Weights of a small image VQ-VAE.
Model: 27.9M parameters, 48-pixel images, encoder arch vit, encoder norm layernorm, encoder moe top_k, encoder num experts 4, encoder patch size [4, 4], encoder layers 14, encoder width 384, decoder norm batchnorm, decoder activation leaky_relu, decoder widths [32, 64, 64].
Data: trained on reaction-diffusion patterns (Gray-Scott), 4.4 epochs.
Rows from block 2 of the encoder of a small image VQ-VAE, named by matrix and row number. Rows with one number belong to one neuron. Each number is 128 + 32 x the weight over its row's rms, rounded and kept within 0 to 255. All counts start at 0. Numbers have three digits each.
After each neuron's rows are labels from the 100 images, of 14976, where the neuron reaches its largest size: "colour at peak" is the nearest of a few named colours to the mean colour under the peak. Only what is clearly more common there than usual is listed. The data: reaction-diffusion patterns (Gray-Scott). In brackets: how many of the 100.
# gate: MLP gate (encoder.blocks.2.mlp.gate.weight, 1024x384), inputs 128-255
# fc1: MLP up (encoder.blocks.2.mlp.fc1.weight, 1024x384), inputs 128-255
# fc2: MLP down (encoder.blocks.2.mlp.fc2.weight, 384x1024, transposed), outputs 128-255

gate.136:160125111097135099121100061118139136144107134110108180218104030169136131146142145157186127122118073069135086134139132101114143162105141119143084108111105116103112123159134145131196188095108149106088085097130129165124152194115060093169062097071136139128110130098119128171162121152143132101128124119134105216121130127105128138077115135146129091094125104143046065110103110110123162074084
fc1.136:146119127108089151158141108125150121204123141142143110144165132164160147141105144169169152132148186056091120110085131128160149117129142097117125105112136167091148105114147129103205078124131136138112120098097173166159104142114082153116056130037153129154122121179156122110115175110094125110116121169176153231145119103133124114155107100118144134118128124112087154155098133095124120115096
fc2.136:135110099123119126129137168133110138066116128120099124143153150099134115104070139162085123132136112093191132108136127125175177126130119123121255146136099124068122122051111125091139249119121120117113146108118129128089150119139089114132096094121128125132057129151135131138130129107111140138154134124078150220144150138148139157101146158133136142128132113139052111114109132123120139092062
colour at peak: blue (57)

gate.161:117167170038130104153105179162156131176166099162092097139154140145099098177063148089000102118095122108114100112100148107115139130158099165147133136135177123141135125111117129124139207185156111080161134132092079111125196151103157120075168143112102170143038134203158142159101168140128125145154090156082170132118098161088165130148162126123138117138137145095105156114130126080101128075163
fc1.161:106088155087130132145154187167143114160097146129079090128116152145143165085035091116068106167132162096126150114139166165111147151130092133158135143150176150146114129145160152073152187174090093100091137173074060138188172139111106135119186190111104090160077152090102183105146117125151128149132081161139124116128076101121139103117135115105166093108148160062128100115116111103087143086174
fc2.161:133135143085123125132132059120178121166165136126115131117186102182128146110112130082000131063130175137089132103126133122154132115129136138117116145140104130148139144102085138114183147120137141092138131116130091109129152115119165110089108126126125132143112146132125145135132124122144132112100181122135123112128125129076126133150136089147139128140124129136113095121127126120133137154217
colour at peak: blue (89)

gate.303:168151126111069135179179119141093182197129117144155182102145040123153094132117111150087140143129200085136112115143136133149069161119098108111112122148183125168131127117092143152107104149108147076147090172150165106138085171135073106107129116101117138128125150131108175162180133114142122121159149137106141241086137098144162128119103161124064142116076133165125087147140123124144088140111
fc1.303:149098108128105148139162140141092113089141087113131102149068146070134111088142137148069135194150213084086142149114156105171095174120131133085162164149101090107140083119158131138111103128152135132150123119089155122132109107113104124066117138156129094135142154138080132169131103129155148108125124134140133110111116120143168115136123094160101126149111109087100139114168110098131161173101
fc2.303:118127112108123121125126087142092136097177129145144140096128140102137128161122131105089110112159139078150136122126125120106115144129140136133255119117109121182124131124129135126068121140143119112123124107199126115104116142121167135105114176085136131143058147230135125135139130130124130145184133141086125116110132130150127126131143124113210129152121140095085148148147121112131123149052
colour at peak: grey (39)

gate.299:140096157161176146108121142118114156089127162085103129126137131119146099124133117191117185150095142071129095142107103137148073114150148125138115102134048131131096126129143140156074166104099128134097102109107206140090130129142079088176096088111158095127160133196118128094166105138106126116118135117124134149114130109092135130128157057149042129060107097161165127143140164062115071123128
fc1.299:125123124186107117103152174096146130170113159135108101141118089139128140104121158092184104092167083127153133156185099125097144141163084128142139096145163098084090130115099115144162073166124182133151086131111062143120078136095170168113183217095155114120106161143151144101173156154141141079084098141119115060160123109161114081136160111107178149189131154061140143108126129162160178149068
fc2.299:133129106044157125121126133147127126143140131132113121115120108213119124124124133177059111161106155110107133117132126120127073129144126139117028115131101125174128130152124131146141075167132132114118136142144224105121032170119167137161157023157120132126097120204127142138134131148129124135153088131168140109131128133109109133128138086141105121130132127099165128137134126078135129153033
colour at peak: black (82)

gate.463:099134091081115131147164162107123140087042112105133156118133158158156127173109101044173095100137201152124152129158117146114092159154095100139108112104123123140133111193156156139106206158106082172142130181155152147160176076100102144169163149147129164165120102164126125158155161136097102114140110135171152118088121127105126125104134178144152142160087113156120138177117123127129150066187
fc1.463:109117148177101156150149110108098109078092128138105141162169109137155150076125098150179172114082101165175085104133087111112140093119106098123147149164107103091118100117113099169150169094145145136142096128145171106163134078102151097213070115149131082161084132059119120111144130140142092143172168137103109101155158147167112108099169156107127137108124094189140184119098121185120139163221
fc2.463:133128174205116124126121113119124129122108128132132129167151117188123146152115117118255130129129135143165124142112124130149048125133162127118000125128131126139120131145137129157123079113119100096132130085144031134152154165133114129121132135131126126145183139091134132094116124137133122126073160122114108038136129122141122134129128067137092121135139126073077074125124132063121144126157
colour at peak: grey (49)

gate.710:174172169119106124114134120096115172193105148142108148150103172131139157076116097148054140184130195067104085145169111136100121099142122170093109100119097112124163152152127098139120105225144093100152152112089164088097043065082175155171120143127098098090209161054124189164129145132080135156131136087163139144134108154121117142082090133123095088092138174103195182171094097049147095133187
fc1.710:122142171086104118123127087136103113180087101096112109105159175108102086086170150079107076162094195088109106116124124090117100161104083136145142102113171145157165098150164101152156097114137118097112138112166076152141094076108169138144168155096122109129154126056109105126179165151134115129125121081165132172087113116072157172122070144134092111117139120111196124169130153082152157146204
fc2.710:126122147210185115134141150128126126095149129108104176056114157183126151153161124080220110139137165132118125139116126133108165120132139120121180148124134127096128126151114127140108113064112104075124118134122065126130221138129108119100122162147141143127091128230125122106131129108125121134149179132107121106116083122107126133119147144140111132141134121091159169137141125144120140178093
colour at peak: yellow (29)

gate.398:118162124147131138120132146087120160103131104120143147105086106145155093140084136076123155116161089154165128130087147141086168168100130141103126131152170087149139169110118096178125131124155131143103158140204098163083158098119122092120152206172135082090116152135086121141093125125121159150130115121130150124152172118098162135140161137159097103097103121035189137157121156076112182191197
fc1.398:165108135092123101134117121150141118130052098087173154091051122098140174117124159083122080221098139105087106153152152166122163116100142158110114135105138128100134121108123145134021195175140114125114115098068113122143061103126145100110067182118137158145137083171102142124168152157134139107155124133159128180130106128150074114120158178160145150111150129117078178128117138090138083051106
fc2.398:115128142117038145121133131094120126147091132131132116180130123019139120145069131093062114187131153085116128120114128128157126127129135119127074119140168118154120134170181123128098111167122135124128161119166064116138056090113140133123090156154133114142079129200117155167118122132127135128112138126142135139134134141098109132122119087114135123119117129134064131111123123129133125101030
colour at peak: grey (62)

gate.346:166097159068112130104133116115148158089102140147075138255147088124123129132106120083128157236136228120147152117115108142085149165120115092177125099136133118162145160103142100126181148106149152117135127168115124124093119150136112096157096133164152107143199113100116180141154132157137149124083172135146083235146139095120136089096158198137177136144091143089179175098120099084096125124118
fc1.346:113144098090128120136133055150131110146193094143123122108121176166105096079141124086122133089140128158111156110139100162134171168138140152142125129115140141124143138135126135159161106115123140084096127102102061128083148238134155119091124157146147124137153139116126170113123102088150127124159101112142117067120174144175107133114115124120229158144134118084094138091107146067160121105084
fc2.346:128124084068112123131143135115104125186149128127140142050114141165123098129096123140145142077120063117132120141126130133161158124122134127130238131130147125108134122144113133116141177153127135151113103159157061141114079123119098125046095197121120121125099132151135120130137131104121135144176106135124139217137121128139134135116122124115105139133122117097025113117129121141125110116136
colour at peak: grey (40)

gate.615:160100117153132126154123099095102156105166118192080173175158104143165165102137120106162121080121204117098129135153100132123105097095103149144110114114154142110110109108101152168165161125148116195132082203225164125114137147100141118138135164122090135194106145199089084153101117139168113087095081102102141062148150133153099130107157128155107138135083121105188100092084113147145146113146
fc1.615:101097149156154149136163126122113146179068175085162105101117174127114122113106091149058151113193170135156148156165112159104167114162121076097106105139211148121097159151145086101150159147080161153092206132001124103145064108159156157184108122084165103109104075160087140103168074118094107175156098113141124138153058097119148171095141183139189140158112133138085061124137094120089103123159
fc2.615:124129120151075136116134108134117129215135137119144133187154168169123113148112137081163096156119172194135135149126124132141132130135120142128104127127245131143125125090147130106147093159125104092129157120067000159131092089134123121118160115199132133110146137097116113118134138114138127128148120117124154059129135154146167126128156122170114130147139125099063130138130125088142129165000
colour at peak: white (83)

gate.183:156107137096120093181126110090170109100107159111139139000079085051127140162154151060095111178148162179155091107148107161137177155143123135150151131140124151176144091120102122156126156101110126113155160130037180151120146176092111098155069198088109096123026088109166125167148128154117109143142130150150137062117146098121104115157143156120129111113105164169115097104144169145069112100078
fc1.183:163147129081199165117118125101103093164179122135103072110124104177127096105139169092145146139107182138095143133135128110100100107108142106172145116136172115138118130098162149148078110120110144125097080132204162123116160173102125115148056134079144108117005138201088135140138134103159157123136121096141128086121115120126113100122138110127142133145124160101170112110160138160081102176071
fc2.183:143129124062061131119140129138100120088155122132120087063145151123129121105106128048218117176112165114163135111094129111103166119130137146117251139130141120143121129080135133123112078163136108081129127140111106141094159062142145115101081078173121116117158122162134109150121144104121127121137127126137129110140121131174164132116213161148153137113122120093131200127117138139120127149055
colour at peak: white (80)

gate.199:118143166160145152171130123125168102122083116106152143111140108105148104121138131123147129189122190063114197166131167137118060142161114087085148101127114162112110114129155089173177146094156074144119169120098116119122111118131113105197180143140146119165101126138078127109103126157115161072131111123112104145095081108118119139092130124178101102107179170154125141167126115095107165090047
fc1.199:165132148132175092128128123150144097092086134156110137097114156090113149129134102103192137179117220145127066130122102127101083138116082112124114130110115161166158141063166169165129149052103082143089134104162129080142180145168149115188127162106117139162063122183140111129162154150078155130105144126108147070136170117089126164133165139138173120108161086140120147146103138130120114128088
fc2.199:120130150124066127136127122129175129173116132112140129095121105113139126072110145062254125149141047114125127137147128132132092125143156136126081139144100136109142138082123132108182111124116125129143119107080046152120202000120115118154138158085131131116200126029120134112124126131127136121112140129099147121123134132139158127134149132139135132144131127094154133122125124052125134181144
colour at peak: yellow (26)

gate.205:173096129163085109128098145093148135160153141164168144140175149108106091105152096144078146100107161052152116083097111144126159152116097135089102158162102097193148131137166143133123157184128126155114167123102062119148175186112142122100189144118152154110179104145129205145101120088108105110123097143054128130107083117113135123145131128123172113124134145151050108157109111146079196159129
fc1.205:123146156150089151164162139101136117029110127152097186016118049149151104104080162110127148098090139111139099122107090160167078150117145100156110141108097119127133087172133094116110169152131157113104121066152202199158142052154085131151062059161090147105158085124097121093118193116142145153156178149116147148111148126172158143190199114163086101075084136101129141146146171101155072096071
fc2.205:140126121000186125126123158129141129193157116118131185163122161120131134144081142205234132049147179121190121151163128127183160126129104126120147117130126123122119138089137112137167200182134140145118148140000255095103110160139074127110122080116139115112115115196141116147133121134120131134154103131114145234113151135135126128111095149101163120114127126177031046133138136147124120169150
colour at peak: black (45); green (36)

gate.338:148093129161104093164105134105128118130114164158125138146085140130126153157141091143146116166138119114112128130111127131165142127109071128152118126144145109165145138157093139117107187118150158134094112159101173129109097133114142162155172125108133157183093139116151122113109153116100138084155124147091132237138116132147113139104079150161119134119109122130037075190134085159139146048021
fc1.338:135131136127107136135124143126139132152107103123141105126111102053125138147138155180101133155095158139134156133139150141157214139103139086108120175129143139171125111118113098097170163136140134119165097068196108177127032173098077081066120144058103148118136073059162114091154140097093162172134099143108158234127167139117149148101093196109137131122136119087129143148098115140159115155169
fc2.338:131115144164126129114143103091119133135101144143145081196127074068138117105145148177081127179109101096117120101114132131075219143124152121146050117122146119140109117127156126112206139145123143104122117079077134159139019097104108135078106170107137121150151135035133135152136127144126131127081176134105118221141134132143108128117126160111122127151128127100116091098127116163131140103123
colour at peak: orange (27); yellow (26)

gate.350:121115172184090156157117107148134120168121116131187174079093098127151122120156132087160122135111046088153134095098104141157077170105094171116129088156171120125094137130093158122135168102161090135138113159127084119117149122125095129206111196086095113168117113120147132139159105150111158146148107134147099144141126135072194165145076166172161132120155117071184103159148150145169147089190
fc1.350:106175115187119089127132157097171125112112158140123140168118090092117140104151120168138160055110150041162150136144112128106113143127186149161143149143109092115090141103135110165179146072089149184168085123130159124134099115140084115204086219093071145136112110148148147100135122100131108129129140096095113082152112179172161092097068121160158144094132101060117102087093112105172136135078
fc2.350:130131136147134127120135075127173128135124129116184106099121131115122139148122130103149116145103101124152138135130132120144153132136141144126181121120128123195123122100146121133152047080134158159130149091101099083100128147116163126066102205132121124109144141068139148112125143127142112122125082116115146104135148133149109124140105191088155122117133134181118150132116131124136143163157
colour at peak: white (56)

gate.320:174111173119142165132085081084149156170132144169084146110185056131155123089156124141055168121125058128101107097168153145091147128135117103145133132166111118081108130138163105119119092181092132110100146169090217132142255124100141180157139137070124179140125129158103128139149092172133149104131103135150092120143175096118128114131134088110137101120141093199140126145127143099129130171146
fc1.320:120119143145122138123173085102118116105082094153124105134166179061104099190095114061121131098122207167132167159155135096140123127106149093100135136110131114136090115122154084111123158192113090139093200099165164122156154107131126111146127149142142132112134095187115116095173134159091139112078061162151163176147123134098107145129146141112200148114082160160034179175169114112156153037136
fc2.320:133140122157155129121122109146109127058178129115131108105176125139115136120088130164204108100116133218143133111106117117152129135126134125142201125117109127133128134133137125086108180151142116094133115108074082137120164000127158138121132064116133128116069136125137116137121131116142115143146147126114134147133159154187145126142162135097150118134135141155050130141131126141147153139028
colour at peak: white (55)

gate.713:133115137155121114132151149087156123199087158153111109045077088123111136131101135129109131173132135139062140139115118147134013121125101141104106090114117087099124128153150164154103123115133163157115102097103162149126089143140109084136163171145167127125148135094114165102156110143121180105141088153139141103101126102115159154101160072146089148161123144153102143162143156098087121116109
fc1.713:090128104112047090136126088119127150103139162093157184171145090095150084102080164129114159094135181106159090111158135151147099103161107121144138143140147150149107129120151132148086115167157139178154105123117152056094014124115092123116146100129132087129140137127159096167084095167116110121120103119132145144136172116160139115134156140144185160087124138139116125148152121160146100089139
fc2.713:129127131190120118132130143137120124120139131130119123203123105132119131123142122150080127146123153146177124123098135131111093111124151128118050143134112138139143125161140134143095051116127104064128125109039137125120162134132136115088151096109117130119104119229133110136117130111112134132129142129130121067128116119132127132139089179134154126127126115058159154144139131157119127118186
colour at peak: brown (68)

gate.664:131140100222120143097141115124151157181119104106144134145125107116103135121182138181191106122121152085192094155178129168139095143118117106150129162149213119145135146122148126118098108149127149109127125130064169147133042181125109159153136081108119120158204108098107177087132106109162138123086119122121149171110148090162152120124171115138130099171124139140130099115121099149165148157052
fc1.664:124155117239108100129101101149171108177080105100129107038102088083109114112128106188102123133156064112142133112135166097134083120152148133118114122141168134152115143111125130154077138082115094074153094081162130094134087207149104139209096099156170177160144123118138144110145154081102143134089119124090094125125162128131089126138136118084109104185127153146201089145131107094131132175138
fc2.664:133133123082108123125135176142120126133189118111115123000141132167132110139111129098161083187097159099124132134147127138114112125139121145118255123134177132124122138070122130125054081150123083136129127132233100124122055097157149121166082193121124115131182134203135132119133120123142129125133155112095141145135142144137150132129202137132095138139153122125189202137128127060142119170033
colour at peak: green (44)

gate.165:118099137105150129157164154153125133122115095101126115097164186167104134133096112038132078124156104158161100137101166083146092149092095078193096126107127126108152098106127130144126155119182134116082120162126120084104148153185170147165159134130116082104082092101132123148205151133114115113030143163142160125092137150126126090120135106134166135116085136083111135195168131090136101116103
fc1.165:116099126149135143173166118170138173151091107121113135110084152144129108126106091180117125109127096173179101135133148088145134126097099082207116114135146133120157085124088106135091135146213132127099114176131153078082130146170154122153154074124124087157133090111127148133163159142173056067083164127105167182079145141108108066158112170097136102094085150175110125166146155148113120061135
fc2.165:123135144166140130124141112127031119054183136122123133172210114152138121154111134155146144072154167069132120117061117122131121117123098121141000125140058137112132133116149122102139103105128128184128135130076170126144132138148070130125147136077130114118094117137129094160137135151122118103061087133181123133104146115094139128124096091136102125124118118141115037140137123172123152183200
colour at peak: white (51); blue (28)

gate.230:128101126120137126116102042101154143146129124183110132162123075141125163104090133191125103198160185076128141128131121157165062141112118119105150126120034148094146099146156100130157125080154181094096186124160152136121042154170166135128096137109103102101142083170166124108125151112159147134131053164118179134144137141125139131117143098113079151094158151129035115147102163088123180087105
fc1.230:111112102132102130152127047096154158154151126117109129146094113145150109107079095155173139145121226074081111149112148141178083105146073093130107115166083105087124113145155123168190137140163185108157183107104182144150026142172136159089093112107112114098121095150157157107107131131142125103085100162125170159113125161132134110107143110112120152091153126181097118163115089120129154121162
fc2.230:132117118129108126125159124125161122175087127104161139059118088238129129147120134110097123141125000119085124150144137128138137121120125129130255149131092118140119128168116117142149145147122124097118104105135079127115167130132120134212072143120137107119095131139129118122140126113108126150128090126141160095139135126141114127116138107142138132118137121160144133132138118122116142115000
colour at peak: grey (68)

gate.341:161136098109149115108136147133155102070192090152087153163179130136130112124111123097063103140136114148096100096125079133115182169109140104144142080144146146178152133117133108129120061046162145096146092178161141103133139166162153163132025126111109096153181132120144090149113161122107123158118186094137102070121169092151138127137175171184088114155150152139157142150148099114131115157146
fc1.341:106109115105158111085155133128069140135165141102135143149160127144145176143089105070077121120105000147141120129077086095123073138146111102116124075160155162148098147151149110121116076093161151114145100176176073130119094145148135135086085120089112166151133123123124118118161159148133105105109136156190142098117093123125146088149148116134156159153135108087138158149100112068138113147102
fc2.341:129125122143066119144126148104140127145101120126137141053076138140134122156080138095181150170117008104101133144122136131159110117139138131127237134144121137123122131098119124146106085119128123098126158132107246172132132073128106126118139116159127125133097125120143117122131127142118124145140148126104122144138127117104126130123137124142073129138138118160093117109125134156120129098068
colour at peak: green (67)

gate.571:109105113199173164176158046104140145173123096107172097175159122047118144097227180128098103103155151098146112105130170104123118081108170140115141140124071107126157156199093105116124151029144124163091170068178144101079000113150111132255161121127110125101172163163113164119082126121122117143091131161168102099147104142157124144115147133094070153116143140167133191095164083146109163062153
fc1.571:168133105116097140146141168119096123161154128100124109073092131244113149159088135136170170108143115116115124173095154161131134079083110146138099102124214151142149153128144115108143055152153104079118136172064068127195244100132137141084094107099099130157110084054169132130135143150173093096121110139133150134125126162124136148104135089139246109117163143085094110129119138052143086173099
fc2.571:122136127074145141124116172139122117098148141142146126101108154070132106098107124115119141184106124102177132116119129113102161126135139137123000124135153120158140128160132139159070124083135136126142129127148158141128132160120122127135163161129109144148083144130112117159113144144130125120123161126109121095124111118120143133136159170105085122141116140108151148122134124158129118136010
colour at peak: blue (27)

gate.383:108142172159090154092145154160101149134097157096152097102082130030133104116127133100196118148107083114145109138138098135135138132132084156156134117107082132076150156135110137140137120133158131180169105120096127092090102202135149111096072124109138141163088138130107155122126124123110136126105124144125118145109138097129102111139123089167080108120101096037106144128111105195139104159025
fc1.383:123111093212143141148116105118153136071103148168162100199132164139132120173132104087091128162132152079139169149121087137170143106134151114112130115155095161129154109062115102128139122139097170120139125103255094131129142134103138126123188127171145119107119130008139157129131089120142124110123148121142137066133150114118159095172207109127115112142175107217127200126148098100115165126115
fc2.383:133127101132176109130119123133124141120116131121154102176141133165121137132139122194143122112142199109119135124100134151130158128122141129126039127119189138112131126206162126130033129086119128082123156129228096127126193178138164131118213083094140124107168110085143139106128121124125127135159072135126132085139142145150159121108128172141133123115124127134146103130125127086123145164021
colour at peak: white (85)

gate.576:144091127071135126164135182162147114161107153140165146171088152061119129182133162096121113100123187140145139098142162081132138109111166093126139078086113130122101140135124135123150158099160094132118153187046143129153150135123176137074167160142150104132171145053129152096110088114132163123130104148149094148089151095133124086097042137105169150144170124083075080167145122095157158102039
fc1.576:166157131117064127124115097134120149162162148099121138094158200157090107136098143146102139145104168122140120165100123100078134108091137164122123145134123108107155158152174114107128066156151142137128153165196179131145034080102108120143158104127145121106165132184151149156087123136145125062089139169170108180098112146127120083117170138097172144135104098119037143115144124129100114109181
fc2.576:143133120078120130140118095143153117064132117141145106164182127157125132133141113104134136073125127160119126113142123122129090115129143132128112150137099125137142134221106138149142098136132128073141155119110062101123244219131149116112093130124118127126155122122122141115128119106125138136112155125131107079114099141092108133137149067130104134117121120098159090148135141120126132118122
colour at peak: brown (66)

gate.450:140169115196117132140108144097106145175172129097136111038104136156150136103186142131102095148138147169173134169156147122165156133120105117108117140149181122154122156140115165177125105075142103126122085175077054124102119159105163106226115231133131156137127105106148126153096154107121096099171140127100125147090140097091104092122150140135159150163153139041137168153120162084139092132101
fc1.450:123138119175119105149125069136191104174120090163136078125107181185133159137131128128158097104096127158148118137151143120132113140141103112124135172100189107154119150122133102141121034148156094111153085082092080140157203197155100149140082227161112099148133159078117142112131104097135146158088131167093109070090189157153087096112122101151186104125138098137084124105108120096162196180241
fc2.450:123126122187122130131126145126153122044132117122087117206165150156120135139138135158169111112111167170136141111087127121116093130141134138131182127128130136132133134096138123070152111084128110049130157097162155116132232122132141123090142107110128127121150122159130136144127135116115129130142147116141138109121131128151126137127195086119156124144133134166079093134127133093129156155077
colour at peak: yellow (42)

gate.662:108110181148124121139177102150061153137192114138125138170141166158154156140134150191255105102134255144121112087142111156121121115135127142126111163142112148163108133150093147120198083080103134176108131089079205111137155121148122099159139089103126102168113141209160123090121093162134148144136146157141096133093144112107100122128140139091151164156101141127132132125099116101067151127194
fc1.662:103150127131090085138164145132125133131124125131168162095198117100098126093147153182082119115137144119144163116089121111136221145117156106169112135096116150113142156128150124095146139094167181162115130098187134109135099129146088106115066147097142096094110088159169091148114102130103157160092086111162087183141140095102144121166109152128146138079154126129104129158116152140121129109040
fc2.662:139119095156197138128127121121127116052143124114082143135133136198117134160165116087026098136117184099146131117097136144101206112127148127119146150131166134132138116119107135102064043043110120139124135122173079114126255186125122121078071200106117128128122116164116130119134119095106139114132218126129132093137118124139101135126161115111102140116139115141171126124129133174100137141121
colour at peak: blue (25)

gate.519:126136114158112099108115102145074127163172111105084105255152102129096104150105094105231191027159160095074100120109125124152054124120115103098120120151118162163146130134111101128151143138131158171085152105106081131093148161110122145081150075154129142113119099172136172127144128174097098090087107159154162128095144138118147138128115116139186144115087134083147100107113152105133153165000
fc1.519:116108141205092118134090113123125083125131149128117109141127094138157118120077143119074173108142117175135137131090169091129120146144130149105119083165145117137137090097106135112156088134111110090102147135124111121105071071102092127089137143182108121156083129042152166137090091113160171133151165118133100161129117158109105163102119130122092130097145103143050159147083113072125158095109
fc2.519:115115109150146120135123173123118128074072132124137092102131125081154111136125140071137112169133091132162136106129141131137163122137141124133208147143133140103129134093165124126155165117125130136129117180142077160121137063121148118136154121089132144126139121092134112133136131111120126139164131117139137138132106130125209132104138099194085129149128124126236077132131117155119119093205
colour at peak: green (37)

gate.646:125135153128106113115098172145146107140143135134090081069107191110146112104144127134155133147133153104154126145124139094168117104146103099096118131155090085128126124122166156137153163160144112152094134121067172133066054183122128104135121170082143106142050127175123103179129095155088137116164114105162117115094181117139115134115108100129125130166154118109129120165138157066111135096047
fc1.646:150104100174157114146088120154156145116114124149102139183098154094159108151117144121161137186140100118132150115136134125146116150119179131095136112145093125139119158062133086084175094153157155130135131153026153104112071058109116162122149197081171113131081173125118169135097114124125148166124112133138137182121115155136139119094081151104095123127131133171138094114152092116107146113115
fc2.646:129128125179132128125123169140186135088108137112123154099084141172130142143117129079228115217139160134137134146157127126052110121127145121130255133128133123174122136104128125136061069102126083129132140127118191182124186107122114130161153143164138141116148134251118108088117120121132132128149117128121119132116092124141172129139159134141042137147125129134163146136134123115134142086121
colour at peak: cyan (57)

gate.396:084149113115091119109155045093141139137151155152172116166132085082117137145144149111195117158090082128149164093105108114129164158161162108116095117174150153105164160090133140160077086124164132124104066167078159122092214078133151099078099119133163114112078099222133153162147153105115084142154136123158106164139107185085125122145124118132168159126150104092106120160164118180197142156234
fc1.396:156121070148114102108135122108086100103155161146104120252116143167128156139103127178107100095164146147151130117064113170150122140108107096148109114122053103188088101159133111149170092197174147139132124140115143099116104099110107109086112137141160128097156123112168183146147146097153117145140090161154120165106146090148104107156131094117144140113082089094192133169142139103130184202255
fc2.396:130124093131060122124143131131103115147153125130142117255120167099131102106128130090100111115100087090129121104131128124142105118135140146135165138140162142125142128097141136136179138151132145165124121144176146127150077102139134124082127106124116113119203130119126122150140128103132132152143102123148129165154121133175076120134207117093173136117143119140125065127115120081131109150149
colour at peak: blue (28)

gate.237:130135161107119160158134180155162133149148153078176080076116129154125102113104101146073148170144032166099127169140138106142205151118161156126106144110199132149129098118081148143111101171106122116111122146066110134118094169136145133107101202125108150137096120126114129066106124142103173089112133131086108100127141149129143133162117168091188093142161114085041161138129153106086113144044
fc1.237:129100124120097124140094153143132114164104097101153108106120114098102139159110103147240190173155047149108119095167177131139091127152155149147126118074157113096146094091090136125060140185085114093114148066111150112190124165142148122154106147189089093122156116090143120140165126110162133098100127120099101143166071148098143157163093134106068114114132134139064108152104145083111157163082
fc2.237:140125118142102111127133142116114136064082114147130088200218133098126136096132131134207130123122103158174117100083121132055087133117128126130193129122095129156131127123109124094181111115123151084110146146139209101125117118113156130061148116106128103124124125066154160162133133122132129131147166136114107074132163128139137126131149152164122130131120126143180095124117141157137121173067
colour at peak: brown (66)

gate.742:142120141091134146111139121117132092122086150152116104043117113138146122096161095157093108094174077084187125139159112089108062093140130099119123128147135152149161138136115160107163162107109104171113099128115156127088167150082140118226158098058173082153160174092158113125141141090142180125123145144132107163151077061127165143151137129144134163166156112132132097134133096132089077099167
fc1.742:159103167091168141149165139116113105160159106086120103144136081093107124156176150183078137204127069108113152151132159104134172169124138146139142128158110146100163097119116142071157092079123082140127170111138152136122148170129125105146138163059140118134191123092161086111139118107147140135155130141177104180114155142101130125073123097135131155136130097128133147166099133092131130237182
fc2.742:119122145089093128131146063121120131119064128129140111215191090088144142138108132175015162191146154118094120124174142130137113130122115129144244137128092132159123131132117122147174124097121128106117115122132173115150093206128122125098120073144132126134138129046140120122127129126131120133149097127142124177126105134121109122117125183160128121135124133125098134127129122115136121111192
colour at peak: green (42)

gate.79:102096145122083122093097080105129134013153112153148096113165096161119150102124109152075091080141101117120106115092137105152155109132156117141113121119154113108124147148117148156141204118147145107112108059075142155140130187116150175101037160141151123101125079114153118103133174141123120147109085136137097085171107153120087134156109095108189116088112133096060139130101094115158228179093
fc1.79:150092124136086157119107138103114172082182141082185130173108148099143160135116127066136104088136130135076160116099097144178069102141170140131112099135184155132129128069104149132152141145087142110112109054086118108118092126121161146038141211134117157079091152134150117096141092116132147136100150113151112060163141132141111116141150055083163126110188176141124123141094147087150149160003
fc2.79:126128133129167125118123121125098132158227134120131121142138165233127122151174135105125127165111065089055137158085123151079080134123121125135250130123064128126120119137118123101152006175117089112132145111130075101142180055136133126192139181148135130109100135152136113111118125112139132132130145128123143050131114134165112122131116124123097129147127131120118149130117126126135129146000
colour at peak: green (45)